Rows from block 4 of the text encoder, named by matrix and row number. Rows with one number belong to one attention dimension. Each number is 500 + 40 x the weight over its row's rms, rounded and kept within 0 to 999. All counts start at 0. Numbers have three digits each. After the name is the row's rms in percent of the matrix's.
# v: attention query, key and value (stacked) (text_encoder.blocks.4.attn.qkv.weight, 1152x384, the v third), inputs 192-383
# proj: attention output (text_encoder.blocks.4.attn.proj.weight, 384x384, transposed), outputs 192-383
v.336 107:526531553591503523478445453452510549484469461498485473530484440531515532520529448532483451503554490523511481509462460517541596446516509441474512534474493515477482528501439539416512494478443504506465547484440519487520553461446495463510407598492553531488436488466509490491472480479548534488472471451516530553515557567504507504563499436568493479502414469570559414462478529483503508464498505526541429605497530543473538499504466549518481517500487537515467551522490511388451477466588443478566493572492523524455589532473494464531547534484520483526549531485476513494502504499468479506
proj.336 113:442526498491564470515448557518526536499565488523524473514506524494420504484492472414469541590469486504530456532480507460459486483556508539506501457553527494544541497471552527481566541519576488499579489470548542460472487462554539505542537389498504467504529442568528513519563507484522494527531503530477529535505475474487552473504485529512514578526538522427507520571543513511549520569494498555517502456471471492496523530524468513474453510455476561470524437442477490423543527550483518560501472525467539438524493407499563493515493450551555500540516464515515423494594422485439482453
v.337 101:481514484516517515461508520494499508510535442620505526514461512510529472480496518530530567511487485536467494545439510461458426497535521517516489541483422508451529506585515488535537526482487443581480469456528494508549465480505599546454502532548444449578545552532484411516484487485508516488491489473499501527491512495502503501525462436512543541501618500477559535541462505577500498488450500510556523466497584560471560458570452458490548497474534518556462513503471460498523523494576523510519536489553536513546499435469549491477478472517462427587452450514488546571477554467470473425
proj.337 096:518446487436576479550473463533528527538564564430487500441525513531488527511467452498473464478525514429478483471564528455481541472461449513399526478529548503575432503549514454521502443511505513466473487537454503512536527480577485479552477515528512477488425435470516549478488517529500519530540483480556464497530495451421531514561514480468479481492393521552544534504493495421531499475568507494491477535537487453490491540387486508517469478509494497481506440492490532500440479469454443519494444491549514526454465499509467498526552497478498474508467522539532503418575498518507485584
v.338 093:520490496517527534500483530501476515455486535525455544546489509495526542442528493481504573477427540510431520533466490475529439512516469481502507492423540517522550496540490459511535496506551504488571575514515486419486532529500489522544509449498464531498566509450458472470488550544498439480479497502541424521473519508536475551544485423523519485485506508513493527431500475474470494530466519554527544546480504515459518540474496506460416570521539510530483531504517551533542464522538500536491588442522475514517473509417467492435557472467544485540553590517514450472446506459463511512
proj.338 091:480482525507487402430479456511507507540545490543445425531501561476512483501473494497434454573523490468537529479528556491489541550474536489527494543569527476472462451464498521402464457510384438483437434440488513594584525528531459426480491525518536456556456494560495523518433422474478511513572466475477463494554515521488508501475540550469467556480445433475529451543516596489555542497495420529519472542534513519537475547503458464497566427447398516441447457472451475532534511476454521457499483482483518432464514500559575559499442562478418456543498476408489485546505518517535489460
v.339 100:397457555535431501529541609531481431460531538587550450483480484560467471473415468521488482486507531485561586534485552426572470502533447492506491505504478457530485539479542564482520504518520528528502542471445540459475482538524470468491488564413553534509493526522458466539466548387526489415552423516455513514523460508514501514513513498452467520463518492507589465494504555560471462480498409504518497466549491437547493511495474493457413520459527462493531574518493524474555519472488465470471512508527454508544504474414493562436429494507503476514556476429549537416517467467447490550
proj.339 097:537489474474527508448466440515519512552456476454439474553507511558516461452506470544497501519486406509462435575528550558495479554426494477524485509513553514466526493509557388495400428466497448552418459536501525541554537502512559554402538512597454424573417528510480512528555476527505486566503551529583481497475474390517515484475508464513550513497504488514445504470482479439527527567464543449505438514458534521467474469542448465539518533513527506559410407412494532489494421550468508615499472545572506503548521511538482491520518483517532495521451533545502525506502527480532467513
v.340 104:484474527517455504515480438496561447470461532553460489541530529472535494496469506524515457470436474499495474577453534534471508517511556512500496434494472564486435488521554535471500504457432507540440493505473495526495487446431568499456497520524536443503518511457537558554475465513541558503456562474528449505500430470534541569481408521526530470532465491502513497465526491534453438494416495530468491427501479526454577549428440397569513494517475480485542581522550515582435501464524469514542474433474496465469437481537493506472534470507485480565468469553459497513531484462497540510
proj.340 103:512518490510500520495514512487468525570513507522534526525474562463446544522491511512462461427551523546492484486444478496486495514468432487533485575491543438475463521517506522545500498490457489479513516510449529481484563565525469510536430532482525523509506588498435451548534457457501484488577465521519523487542557569531482494526570507513535522470509505583471504548472522547510538459547455574589465558512540476568412462470555561449536551446527537441512483475529521492573525532509463437564472531460535523461468520446518506554537494411528559448479527513554525427513443565477458490
v.341 093:484495552546453487466435381439483480419505555430483454486485480448524464506432514439500511476573466543510535470465532481437451531501459490460398508551477540511528495519540532488511451506555446449486430513532497446470525505528544464542466493508555491431434531529480452481533466509484544438471495556514484424538539512484478550509575507500474529488523439528496538516461528482457490486521462462500528536493418483571547567505491569437503443459476503492465531542499545478481542591462489483580518571439523542518454535496564468416568472420542480504511479497484464485568537525518470464
proj.341 091:512482522517512512493525574523518514530567444500533584439516576517495524513591398519528466519492487474545466472503498575491496522493485569487524540541517505541419490452475512549512609462465564516533507392576579603504422516478493558475511541507501513528584461428555518488505525533505535529521546514485539423467432484465586532504439519562542466550449546461434489501515523539523493498496521481479464464454567527496515512519472465539467488418467509535585551402519499429544525395493471546498461480579512474509514471528492485524561485530524514544540534525501531564476487517523510544
v.342 094:512537510472528410489509494460516453444448479499551481526513515526474564466511532458527597584551512545518477465492542572446575490498524476481481533554531508529479558441558450412490465485476494469396417507462494520419440448538557457505515522506540518499544439466527465470495477456492527481511495492463480436461500509493501596521516496448476517529481474483478474519470444504474395457477521441552475563508498524497561522514585528476501458463433566536471550501557461482489456445465459451487510524545551481494492546534481562525508416507552449460492477467458489492423496514544524475
proj.342 094:512481499489449583461551505531534538492552504555505479521501496545500494568480511537538501433457526498468463524484544517514410498503409456541462511472487514508462487540538449487492547560532568485549561520489499490568437534489398503489438493477511461474521555532517511533491500595418480539487542518488562510518465457457501473404465517533480458476498493500500511450532570423529563504477479535509489446545506497488517494532457500519559549455584482516448485502481507423543465493556502522544510481446412492495417391511524442554526578495462570552466463486472479510564533484471499502
v.343 111:475530547535516430499563489489501558441460503508442518485435442504512491553514463580425429397504542519566491515471491490513493484520462493495553540521556458499463478493421540608473571472538476461579487504477473516466577545530524511502473528538501538551497519489492461550477535511496463505518496513510470450545540484431585552541586431439524456453573515445530572557496511466525474497533511475550513478561492450424505500497405448523510539500558466524465428478509553551483457466568436494483473435532560502428459527415523558441507533522541451524499445430525501501514527490492518503
proj.343 112:506495436502463524505484500546464438478489445456507509501438525450442533468449505467545521531463459555415526519511531518502473416491435516557463508500460542483554465494532468428515388454402570508424527518495496459491438521538480528473526513485431483536393485555523582466518502490476426402539485519500530458429521511528496463502521452522441488547396431545463468456508529508489508509476496507481457502532532548485480473493516495446594417518455487507527499529436471505503491504514474542489441542495506481537500572515457464510483402527446481461501581503476492449479538520470452535
v.344 090:526520418467554573554537460487573494507482499458453472522492482468501506522498541468460488514493530558498509515499563541444516452510487587523535442490534518513510431512561528460518492514514558467504537446517372550515588511486511498453532577516505483445502454493464489523525484427581522506483430423500439560518544538445467528493456445523445503457593536565419542542508434526510486519482499526522528515496545506421586534532489458534532554441543482491529513501472492455467517424471507492493445473484462496435534431451523480476498535425509463512500528514484483530507510525471469498
proj.344 097:472492574540455569445481570513565495515504520512454570473505499502486514532529487548499507547507482476487523486449496448516485524444521439482435478521506454536497569508429518487490449522500490540480455495515538522519457508502518538572503479481489522570526552512494506485494562596425418511513527524503522475525447456535555529513571609400611477534464455553452442485537552513523512459482544523439521605488536470538472486482501475479482481534545590532529482508533466497536500550627536503465526508475570439518482516548471544526516442528539503501398505513501505478531498473476441436
v.345 095:584495486530552477570492523553469526545508486542551430518619431509482493481553492461569485504490497492484498508550514438574513455531536525522471450490467509539488494493602453460557509430564476514460500472448524479497453513471480511542526488524487564406548523505463468448509496516523469523526453443565484549486481413448505428534463544563501574466582553530499474509524505459514441480585402538553468475574521509551564545505529600541472516466474501483514526490445540411544498530498544557546551443488533522568500522495541484493485464523533469516517487525427457460541523450553498528
proj.345 090:477550489484513453444495506474525531507462459452458534465488499542513491541451530521413519471490468449559521511491567549480509545488434487532554553481558469464466472503590490437482417516499516516525511501539475493472550580532520492509427516451454462607463499499503530519502483492490556499520453541499469526527496538511491575448584459469481492532419449517527500550497510567478579449473509498452492498490485478441454499456500377480548458538509554541540472467509487567516517474425452521525455590538574476466559477547440593479457534480500559418504536522568487535450502493450458520
v.346 096:484459501553524593422411483408487514534452482530495518506506534406479491527551501552455497470568471524520488461509541570607529398556550504476504483504542473446526489533507489521445504438525478507485446572549441514437498472480431565506495564553450458547461493423539541499477556444516464489450533569437503541525472502546498462449491520459595497487467476479475366536607498528521440468519477468523491457504532502497460558520512534515535498557478501560492447495513510507468538479540477519500471513447573574517517468541469503494469434499512524468472523460463516375479436486432527531
proj.346 087:496535494492526457495551474537535429456474506475470511510503462635498480482453490482507488544515520421527464493569496435490521562536477544475508534486418504484515485490597516562517508428449513563539549477499503495504568526483557427455531485449547510462510548498536466457538410561540552484506472447574514480435507546421461516559498440515472541519515493510515599514431478472525540526501558519497462495498469499501527521499478448405536469458452511521515563540461545493472507503492574464479435546532475484484476485525488426500562477550479502495591507515531501545508522449550494590
v.347 115:520485507433523492538527500557450488526481555493514474504557435504505438501460519512465539541581484483553489573444553433515569470467537520578513452496481471547506554517553471529558539565507498512513526503475507453523443493534506486490486519413516542517577484494477500490493438454526525527475491558462542518451425471473477467519510502444415487443524521497491486492517513517469582438438444468512473516483490533531561453521506472480396502493521513516569508452524506557519433549502482557600412528588467481455468448445462478494590397474443513528479498478453551518503469496565454520
proj.347 100:564503475533506489496470477505507472492501462478495447478466515523473556504485495485496510518528530522495503447532530469529482509499474475509512563450495520469544485484471407480419417457517497599523428496542428492526553572463519547531468467507411505544419599502484500515503520446538462412527451522484516526585482507485558482535542428579531449511479358523540505444504494489476477552538540537542492553515498526444459475490524447525476483499477452479473480536444501449465533497474508462530547468514544552561448472490539459506488521564484516475516515522496424507464565470508466569
v.348 096:473507505510498442481471451497486442489496540478470498573499465492469507453497521517447457563520486493550473501501499441447498444476429513525475536473574449444517516508498519503544495580528525423430454500400539542480513429543517554538458420500555482511504549539528440508509537538399469468477493507551452466458489444507575494495470494460533424498488474586501497403488548531497512560549524521544554450518527514486477500546486508455456532395505494488536468558487530492454453541506413554487546533505433532481508454485408486497487418552472526520490450509509410430534559518535501496
proj.348 093:581452452507532507474518540520528533503532509520526494483508465552467497505516441560593533463498546537539471540473432554537467549486512527511546509487557548505458533560453414449503575442492489535579455483530502466550481535515553509467526536492503564491430469466455544468465476485557530492590490540535527525609493519537460439414527496550457528507457503421557509528534462478429529447430522474468490526516443488537477515482459458511547471546552471523372542459525501493560537549486542500535444535503459522571434568458526469471479492473465496509453474479511491456477504459480542558
v.349 088:521570542532529478536437534447448460534474517495480535518504520529413526480494429545570513633443517524502543429528522525474459426575496497486522502534454534555484542469471504511498574502554461573537436485450492490469551438450555539483495517532477497464453495533448487512513535520498513537513526400471476490541528478399486497463485488454528568526431522562505472535527486504499499514497542472501446509522466485461468536471496530527496520567515455546411511461492457452504545450576535482457496549548502532483543415516508515524538434507486506544502561504484534469443512542428502472
proj.349 095:542431536502474437496532552492586534484519480494541464516566483476537487527490536522496508456519498513534479524450514479547473477504448559517539487532566495490462521477539542549565452476455522463555540464547536437487476524543542497520515485518531483495529420524503581512490489471503527504532490611512543501424503509528573522559479417510474512560536496505524508511480503466546495476510534578488516543465497477598504562516544536445503512519469532443448467449512517560485467491447384523495609399480514515558491602471437539458452505557491496506468491507515482491590485451513493514
v.350 099:495575491447423531462596485534488456533547476513452492475487559401549522585472480445533538485548502494502467498486503494500522523602497510555449551542491513495504554535547477501517512502493503497500510495532455494490558435544471476469434440444430539598523523494524499472585479537410522547569507507563508540534477401436520500482423545520510595462497508452458545468562537518481472522486511405551483484519507532548456558535513447531431542547498549515553522467438472447496538482461473497601490504464502560519502511482393562499490475491509464508512479431504542578549479470511462474
proj.350 089:451441511555481526483436591463494553523529520390585480483462497523454496413562486521526481522514414443496482517539525481459504495464457495428502472504435485472508563444533539533540567489484460501495458513534506546487494611468517543487604536529526478447444515537470538567536503476551517499497524477456505484480551549465517522540558474419551468566520405492469475519511493506489527455507450547447497497495543447503585446535454481479494419509523555476476465512519478507504500527496509507475432568554457494421530452492525501541503510477456552505453514600529443494457449532433483513
v.351 098:451399524519456470501425425506514504512497556503523549469524508454548461472535564452543472525507479495513501494529503519499530528453529421528439495447411521504535535499498533430523540499579414542507474466452473521476444455503508469581516484478528518497479604411524493545405493522511504457485507538525513489527509556511479474508507454498442477487547555504508518554502430441539481424436471422504564482483497503491527552506509485511562515535489462482563461578505543468458471513472422466553526515516509522514491464445548471431480537481537422512500463535524442444480521542483534522
proj.351 107:467515492529494522419609565447506489495507538500457507494559511483450512530497384520466525487484509453544548541458488505542486497475457607481478530500613485453475512495478452575491531421414543459476428519561524547489460540474479513494525557500492532524539457574501501497529459442440505523501543449514424469474525489454528514479545444506498504504470531549515471530477518503501519595489520501436407514481548461567517537531464497478487513518486504543479520556480498504516531479533545545424470542494532527469471588571500538471477519500514539541493566475509528551547533494464496525
v.352 091:509440526434506539527468450546424519422440529570471457471500469484429575419499490474492492468459576521508433481569439451486512531444437536446523502513504585496480502474480497559491519543509470543500479469482433461526488472524528532489462522512533462520449545555558451491549551521427489475511447555474514620524447481453485478447476499457525544523540482482499483526520429527474446472527558559546518496495580506542472518460483542522568485544557495451518492512495485429494506472480592472491509429410427556513487492505451429545500550572585460578525453492494526446502483503514496445
proj.352 088:519518471548495498481479534471509520622539461398534489470491501474524478519474519496541535516521463508482580439522507556482480485633510454540463454494525439423574469489486461539521433427502514449487525518465500518460473480529485444570465463550529509511480477505518550551487502510550565492464491492477450455458601438458565525507500519542492527497401446435495519534518528481509553534499515505466492453509408517487547533513550451409523520482437479487585551497430520514546537473554473497511479570579561478503525430536535592424466418496494490466470540479508431533533501523529454549
v.353 102:571512446472502486491477487459487434505514474532489491521508521485546554519459557489493511545502489427536559529504483591528451557500487512511467530506555528461482428586494494457580538484568535476545556527488506575568420522469504540585497534511564578483488489479429503461498441528512572458493541546476514531493563439525513518437535520554503472537461506505556496536509505543528471405520513536441518553536479487547548564512503441544557427455503465441508576498471469483468607482470449516505498553497465434483505483490482486462513547474538541472485405524506587508443535486490533466
proj.353 096:483486545474553551527487494463492548510460486530549532502522535451532490454585430506510470474443523545462510522461498464453531460491484557502535513492510512551502516434467521519468493586425465537515427566558527534406510492510498508470561476484508404461481530498493575551533590530548415582555456456512517567490499545419500498464481495419469585461523540568472513458462505454452533606510501424544486484459483487424506461501412497499498523500501517499502487509484505487544485495433564510471453485509560583507469521616472511476486549503499497482477540524460548449461499486578426524
v.354 100:473461507423533551533549459532486538542514521553425477455474511483596423496539424506506473449504480508645478519534487581485558513541532607438501523579462470512528507446473506500517467518494428485522532461509506481457531481516548513547446523465537578465502492481526471415502481476500464513583443515486489443514453462504443456528537478537529454430501510547493500509511466445484453454478452528478485509498525486493513550520490474544526485553529486550487473439562562484528567484486443475518491541474482496492456486481566495521491509522513515509482453555586366464447428527539495522
proj.354 100:466504543540464456421394515443553484430513476417552487498473462483417474503462503406503506534410444521469570478458424469481491515462489522473469463445544539494536500482521505491499467425518488506497524552467512498481446451454469529460537470544458487503461435519493518527478572495462583509515541451485491532479520504507530485482508465507533559590460500472443447456463529575498492536508552430521409512526544544457490454527513445532450442493485544521458468524475422512528497503480535494498506525486530496519491495504440519475456434438405470500495565463464473513483510502434421479
v.355 098:556453520497512470500489467524462490533497486470498551496467422481586516506510538547525497512481518539516477478520469543564502498485541554552572517560412481477546541506568457483497549493475498499532439517488531539494453525458604567466535439475482437495532529508511530507439536498487509429536489478508501489500477506466510478493453456518435514466606479440598438497539523507507463553503525504536531432469532512568538505471514511475480538481530532484523534537505505529492623478507506571522473427491505508442557514520511490472466521534405493492426498455437509534517439536488556510
proj.355 095:533534468547523546536565546530538486441475509529553463404476535482462529509461479526473561462515544471460529482469510454492524439449461498463441474479583542532488488489513479581486432529498536475491589574548475539464518496567492506500524560487479552449429555542527519488576518543539591527457520535520489514494549457506508504445575429518536507558439577524470508513483425459590503534495539466444471490512531474458480480567495485501506475546453471508497460468485479505479420462495477386434448527491538513551473453561476580519477513464497502458589496489500490510494520541481418549
v.356 095:531518509481517482464559552579525479495531521523502532562553466465493495533482499494538417528524491572473535431538512517449491525549611532492526519572444469475479555485532416523443583545513471473480499439535507468487494564529525437405493560481531505519470524561444421536508488472494496482487476559473512492519424506442456502475468483528497474506479495479543483451489487532473493549508458541480523543440521475549490510519533511483484501418497442494435567450518498555465554521483525511495474461515454536479490487472384463580512475463516606436444483600502411485472516504512505531
proj.356 094:480565487529507488557489531503526502423439473552555466454493551543538491483526560519530548510394523512468395543486516510488466431535462496499452461497480544539578504499510552526579490477513533526517558502574454417493541501527512487495522441416565532502508475515506528480509534501496473475508505446426573500416497412572555437495505469506464528478528476466507517540540512509525508496546577506497444441525493492483456441517474492410471527498487527475523479559490510452541469471454450536494581496492492489490508473458533514493507489475521442547517491426422506506442505539542452507
v.357 091:543555535567434511426474540411499456473509553464629446509467484425522502546516525573539553543454574481500456536526454535521410529516537559540450463510512506580451474490518519503479489548502536519485429490425522530554473554464544462533414538459505508538533495508474499456573470536518510460501523510535443473495484529469552483445493486478459490457476481512496497503506476414507491520540504534488415513515448499484501467468470504559528531521601586508541466511503486498524550499578536576498417459564582478507483434533555522482506571485555508525490530522463483488584512598495588458
proj.357 095:473489540470476469503493493486486559496464478560445505489563519555508494468425500416465518485571508563553488499490425462434490484507493444530485495527497484485420492503421472497492508442510509531472506442547478461512493435502433512458515563473446489439489508463607550488431457494521464517432521512536533483587523500591437553506446569529502466452591557564502514509510529477467527570515516525524533509499545481437492553490538443581514380501467455463506485440508513514456455458423470481502521500491476480413541573477434488485515436490456506428501529530520563463466507455525511532
v.358 096:427484502516436441577487494435463460492554432543474502507474509452499564586481557422519519544484539548526527489498476465563488529476520522485492531523515503493444522496483407517485496469538528516514486468565464577490535510471522453504469444445474433509515448495475443480494532493539449521446502526460482412496453498483547597519510504480520483466561548487539468489489511544474479486520568480487451479594459560596502449514482537471498531427541500487424475467432490509480509465556528516505520472491471465509527381526491612462447526491453493469474473478415525484524517564478595525
proj.358 095:543527463471511558482515477450545483481507532554497514490545530525519511401490466537498466454518541503511445443514500506437510460532462516493510494528542461517484537521475572472531506475482541499514472473472522526530337518496512558461505543542529514494496559490602548484527442498478461517557533503469448537474533470454456492519529526492529503453535470506525506512498528487473493456512434549500563447517527414386478491506553494514498471521492471528541503516458536496509497496516444491591527471462593541472561548451475400514488429492509478488478501571519438466418478506510502462
v.359 100:495511507562460471534580481517489528569457490485508500510473524563506546584553485531477570471539485447552521447465461505457495521580476445462564546479505443462483480470471481521433506481555469474484441498521458511468504497491560555522555561486513539485519517444504476502426453516607512452562511478594498569460550548527518498422463461524526507536471513535576552485577474559527440508434452520521444497544509464497471478535506523445501457476516545534462460497521522517494484452516504396510563484528532601479603485504549542464481497412547520530519496508531483537528526467458535477
proj.359 098:472462479459568522481447512487478473512510492482438496456590535444519481494462503463499470487484517532436488542509553510439451454497456602495441491507485555527504528520473435477553464541479524529504478450456496502525489527436422486447401435560459474556486511522538506486489583463447532524499482573433497462477479502445453569494513600531499425441550505569458471551419538501485568465501486489508569517415508441530493494518549434521523510482501497462483516435449480425494532524465441551532515476454478488516420551461480491508477490476539472450478489526481477465481485469498561546
v.360 098:492441506473424599460491454485497517476477511495556490514443513507536461502500521453542533455473478461534531511502540491473549498495534495490541531489510504505503495470542507502507506571519549441610532474515475514508485442444470430534551502483534571559583535587439521467502421506518543472539455496516489422453518514482558517507462400570537485503512495595488548463498572526517493474599437516478526492507519535498447475538464508591493521516515513424584554493490491490506550496484471511521512479491470474504409538510521519495466501532562474529493443572523462503468511507503527417
proj.360 100:513540487516518472522520469492511554553508468606541477508560525498455531495491496452531434590479508530516494572493515535539488493438493499500516510453475521520497556552544439513483524464483437577431527479525468516511467551565478536528457559468392459471496455420462452534440515502514444530469513510432466525514517503539462488482528551482515529408537488511480509492444448486515457548428454483528430424511461492460530462507534508509467491510480486542436510490476495558477475568472491523454499467476491488498584487494495541488522504483456453482444523496448597486495513538443468495
v.361 100:584575537583473486529489508513485535529499491501384555527542490470538546411499419515597444528535485546434548456552493467532468481479417488507494536511434523459536527480444502512549426481496358495535571517492499566522469548547483525552497489382507485525488470489531526486487571443474550477465574423431535550456457458501544510519507520513526467500480484554462515509536468518520478492471467566486504468439481503455443553511533444497566474447490507502494534522516570505450536484461467515465536514498471459478524520457442550477521532456552536546487440530506523542516544487516464471
proj.361 093:447463442460520455502503490481467486476481525515594462490461517431522439527499526514450555463483548452480472515506449498458526511534592569473490476449542419510494446467514507444468596486519574402448489451492456518409496478548488449517540464496566362437477522539490512533537437498490462500495510537576514537537506421492408485435500548513406449530495548444551490494482552489470466561494488485507476497545462451523554469471452551529460510507527530502495489510474476516537542473456562450512444469508525553485548558517523515498422530500478544441536451475552466486445516468467547467
v.362 108:541445432497402465450507523465486473498492542603463461463514494508563454546488451577468530541501498439485466557489480472506474525434540492448465494451525537509581531499545508528528457552527531469527513525537476613511472490484573462515549446494473435456544505464507455551519535453463462491550474499565609542497489503455438488500504458495512444425519485547497526546472482492572437463490512505465469455473482535493528500558544512553530438471540464477487520494582492549454490478466508451493485521467593490571488500513579502457456442499536440542505562500495530568495454465512541549
proj.362 096:494509573459518548563533467575520482495519497415534460510501484425483618518472484511515543485471502558489536509551518522515533465522517491522455454505444507436523467581508499511420557519464514534493566495476474463491472522519469497520476604465527505512506501533408548464488467509471458564463529487548461400552513521556494507500481550498473535509534524551438509490570538502431524485426462447525473499520482498492435539473505537449523544500535543512499531472483456546500473500511472569504517520507493535473520529534430503547520541520497503483476468499471435471517541523485463514
v.363 103:512566515454575470478449490485571465479496487429491522552430427534427481487551478589476488506516517541475532508494453547520447532494614529523547497515485499509482509417542520481541517517461538529448470516486461448467500464489525369463458481550467502525447518485483574468582517565544487454456510444492448528551555482578432554464449486497520507495487476492484503513515503472509483397500530524459454486456483439506541456447537487470456425463458582551514537472476557479414493466533493484509522403495506536479533438437497467473451459483506533513490591457554497439607477472444487541
proj.363 101:462441460561493511443460551553450516496487536470476551496567449474533484514462495495567557462528511495451495483526522482448463543473433466508376484511516545516486516481442459515500480478522476490572534574486509490459497515538500497483494533441562514505516403523538454530387498448458494484514431546540577451435496538454529557563489499492512502540533497565545460463431480485521491544541518491495501587493492505489465560494438466531531545488493500411496422430558444488561493467509498476481482498510552428450494535547476523585570524410495495524518448488606507515505515503482458407
v.364 111:458514438487518492581544439460536520476506471519541528541544471514481443494472422600450573470522504471437414514500558588557541553458553467540504494533521451503453499463463490484542497581442466464486541509472456481493453564556518471502617490446534528550458437548506526510562584481489500460536451504525486466536529500570486524557535529463494501506519482540431443487462467490511554500485480531496564456455498480493487562472537446456508479425469514483510486520480479436391515516518506531556484498488426509498412517536417493476516463516549532487516518481474480417490582457536453514
proj.364 108:563509489492487446442471577552479531568470514517531475489515559490497525498547457476566427516529450595494520519492381467489511398491502417514487533521513533490498499507532539461509512449555466483565426551536558480485503525444459534538427481448582484368537523450460443491399424488434498554471551559442557528490473463483501530434500455484488441474516522512502523470546458447514475438510497509477501507574516531526484497577525492536430495493543473497475536466509467453509486519502534427465510490548434516490576513488521524511461544441518511490507418452509527566431482492533476457
v.365 098:506386537452503457531494557464452499440524521486523496488524466456559539537503424414516505494488442516514514445633472542466508442490511560510464512444563498467557492503537467493506445563462486455543555452534491513490498470495449473542484475498439531448566508523462540491501511492441544490486565494498493467424460492490418503459500504511416499509452506589541485574483519576441503534515515569541399473512424447472519465513492483577522512453482502453469473440449479488489438538467519544422495459503525473513593472505505470462545536473438490500501523538470557452466455495544520415
proj.365 100:551484464500522561458517457499500470572464434515547471509511482554495506525480488553494529482470538514571434521465499489524615536515535427515534455490479509524415464604514554511473503517561588497502460497489456472479511542489541512490481514445536540502481504435513544517503530535574450525513492486528517550508455580474527510527493442430569476535557487508494492413514496492486476472446469525507610519536567559523493523469509510497534496497528488554445477601573534478549516555493459484562473507535476533514462513487435501498414536498549569452504497440554487553563537529497589524
v.366 093:501466440588457469493497472417460524468547444525481517496517573429496468466565468505540586520541516421511480494471487484496483486524588474558502490480524446495432579409553531525547518445524503455423449478468524479448431485520424473475541375452445492497456488499583547451511490461432525482518439537484503472465545497440466563551543440553452488502539553483450408495522509446459512421451505551426499516485507512500535577534525556431515538426448520437455445535468466464489485467439436560527479573499493460540480491457474494459529499474566505464533488480540508499476523470533474567
proj.366 108:535540569460540572491528550477545540529465526518507461496554476602538502529473439607453428511489509479511571505499500480434565516483408552493505495516522448509514485516473530496492495487486548533456481479511528478482518484508527502526478531506569472488499564456481471496406411526559440489510531467490521497533457522469551386448472626485546522437481455537514607477456526495496499524494444510501512504514508538488474476520406471558450435508539480549549529524460540506565557475559550399419462521460536548456463515525431518544449535563475487492493586514454527505441512538534455546
v.367 100:539482533502492568458456553477551547571565419443508527486527525551440450491521501492476490496436555503500535468497509491497465498476461499524542522449510483550451457501478535559500436509578495504497514512519505542556514465484468520518491557505447586548520441441536518492485508484439423471463468502543515492536526443442539495573501464419439512501539538573529522533498513521475540451528508503485495515505472545548487458459510559493507531543543500483543502532504477453586484458478500491488466519430547506455528573512560444483519484496515526514531479536493464469494486428468526503
proj.367 104:465527513469530537572528467528454516502479501638490486542483517405559548560552433449498561530507481495449528511426489436507491555518539511548523480491458563468478526563562490466468537525508474517511437479490464466548501525494477415540472486518497488463542531457529503467536530547500543479536484537473488541520475547526521555476470506533511485496505547469527502410512521514520552479495549507455488492456555491519587534543505507566446472418491548567491487509463467581460518461562443492516540478523429570580498433463497518543501515523491398463603532546524495490487521543534575460
v.368 103:454419598533452463514487524503510466477472478445537490528443462511433538484521507482422424531509473466471463455463518494528530513495445493459566453499551395556539475498492531525464468504511476461578519467551512545444571496503526469498501493433520584509479490470457478486421468500498527553491512489478472455509489558518448474525472504457486493446472429467508508454443469444556486506571493463525517495497531476493455481483547465527490490457487489459470476521560541546530507528532469508536405478535446514491473438538489434546463522616513485475539501525497442520504478480453395500
proj.368 099:529509463507441547475469483482536480477518494506461506496534514605542498545470473532562511512486538560530539537485453500480505520432455506493449508534448496508490467557489455494446538528490532506397528446433508463554447517465477524466505494502452474499477467566512529448508490465552485475461440462481532469523527438504519433530567491519490555566478423529496403527528509530446554527442546537481498494491492486517455518513390477461398539545483516564434555441447452454493524482506511429470489469495497488505499501519506473506547454438549498577436493466450556507492461516520510475
v.369 101:488450448515506521529522490519487549550474606513499512558556553480449434520554507514488586474530479466502494536553465531451492550516559505549514481500539461574511448446568510491439548567469483505502468475443514476473460540454503531503469472471529504542486439471475487448378403526536533441467511520556466481507472463539503514521451485477441510511502451487499488468484456535507480480546449469396492481459462561504534505595561503466502461488469517529564442508461527508516500458470492502499498459492497549520508485499499553509498480493490478515441461465476537472483515524542462454
proj.369 105:490579563509500505505464522463535493512522456532514481507385464470505558492480556505485496564531508562443434486574487500504453485485542557438557452545488461566512503518453520500523471554518439490511460503565512526546530421568508422524484543546517439432548563442521539575567570443495501544546463453383535553524489455467497496553550559499482469513547518548520562511512538441527509456522528572525502533559474492515560473481453473440531573444537525556406529439547565512523573563476586469493521577488459434490508530491575508521507478489540568520512499500454511522478428503518522491
v.370 103:501579560459516530458555452565600574492513571464477519453434492533528543541468482463446528458492481492549445588457491475480459492500535530522525489509600575559480465536454527506511557451524467578463460463486480500464500517524489468556597515467471481495478492463480471488491403493501500454504470470551496451517449578455491516471455498559479561546564544444521532448494493432483484587430463528490411484510543482574526526533520535543459439510456510478496483608510511511454537554397487503558456573472522484466458437490505540503494439413458538539587528494571456541445455483454495591
proj.370 094:490452440554462503510456543498450483502437451549480498538487471482433485458494462492505460496495534459523542496518501507500541505451470535541485464517424531429486597481494485499543426501459473453505425573522549506586485471458462498501425538467500473504510541508517462437562511550458474531482549567444481481432470479609502499488527563455534422454424452508466493514470489564567455427498529448483545568465541517499526448474467449431499590450522515442563541504454482492520466442527503451489568436511542453542508518457551484532458535500542467473443529519460492473515515476502464468
v.371 101:498595515470499570512433472498521547526486531556508506499454529514465525528414455457527607519471534512420509476449488579533484603536495487555491547466432461498467505577511476490567506480558487542513499548464450557480516480524507452463454464532465480499493494464587592514457526525454519599474398503502504450541471513528517490424473521513531479482511499502443475559488507471503502473484558527457553419520551484461490510459496501475511494469530499444493529544500444519435474560509497438503528534476502490473544460491494525452499387596463502492488460400527558558494517553491540475
proj.371 107:450417562539493462495523457506524457551455493504515547470543455443467506495523498557498455412495480457517541452551514463469557410538417506457489428504540484511519472446526518503485517525508498453447468517527536505523428426498436553499507536504537519515532518495516486456422450507486514392442509543463517464503538522433450463534474550451565498453466481490534513484473515462514513436523527503473537530545382484614567453463569529513511528525437451465464487489500476479542465451535539562422402411520509564487461592529540482445529531490490434476585543522532429465554461491454531512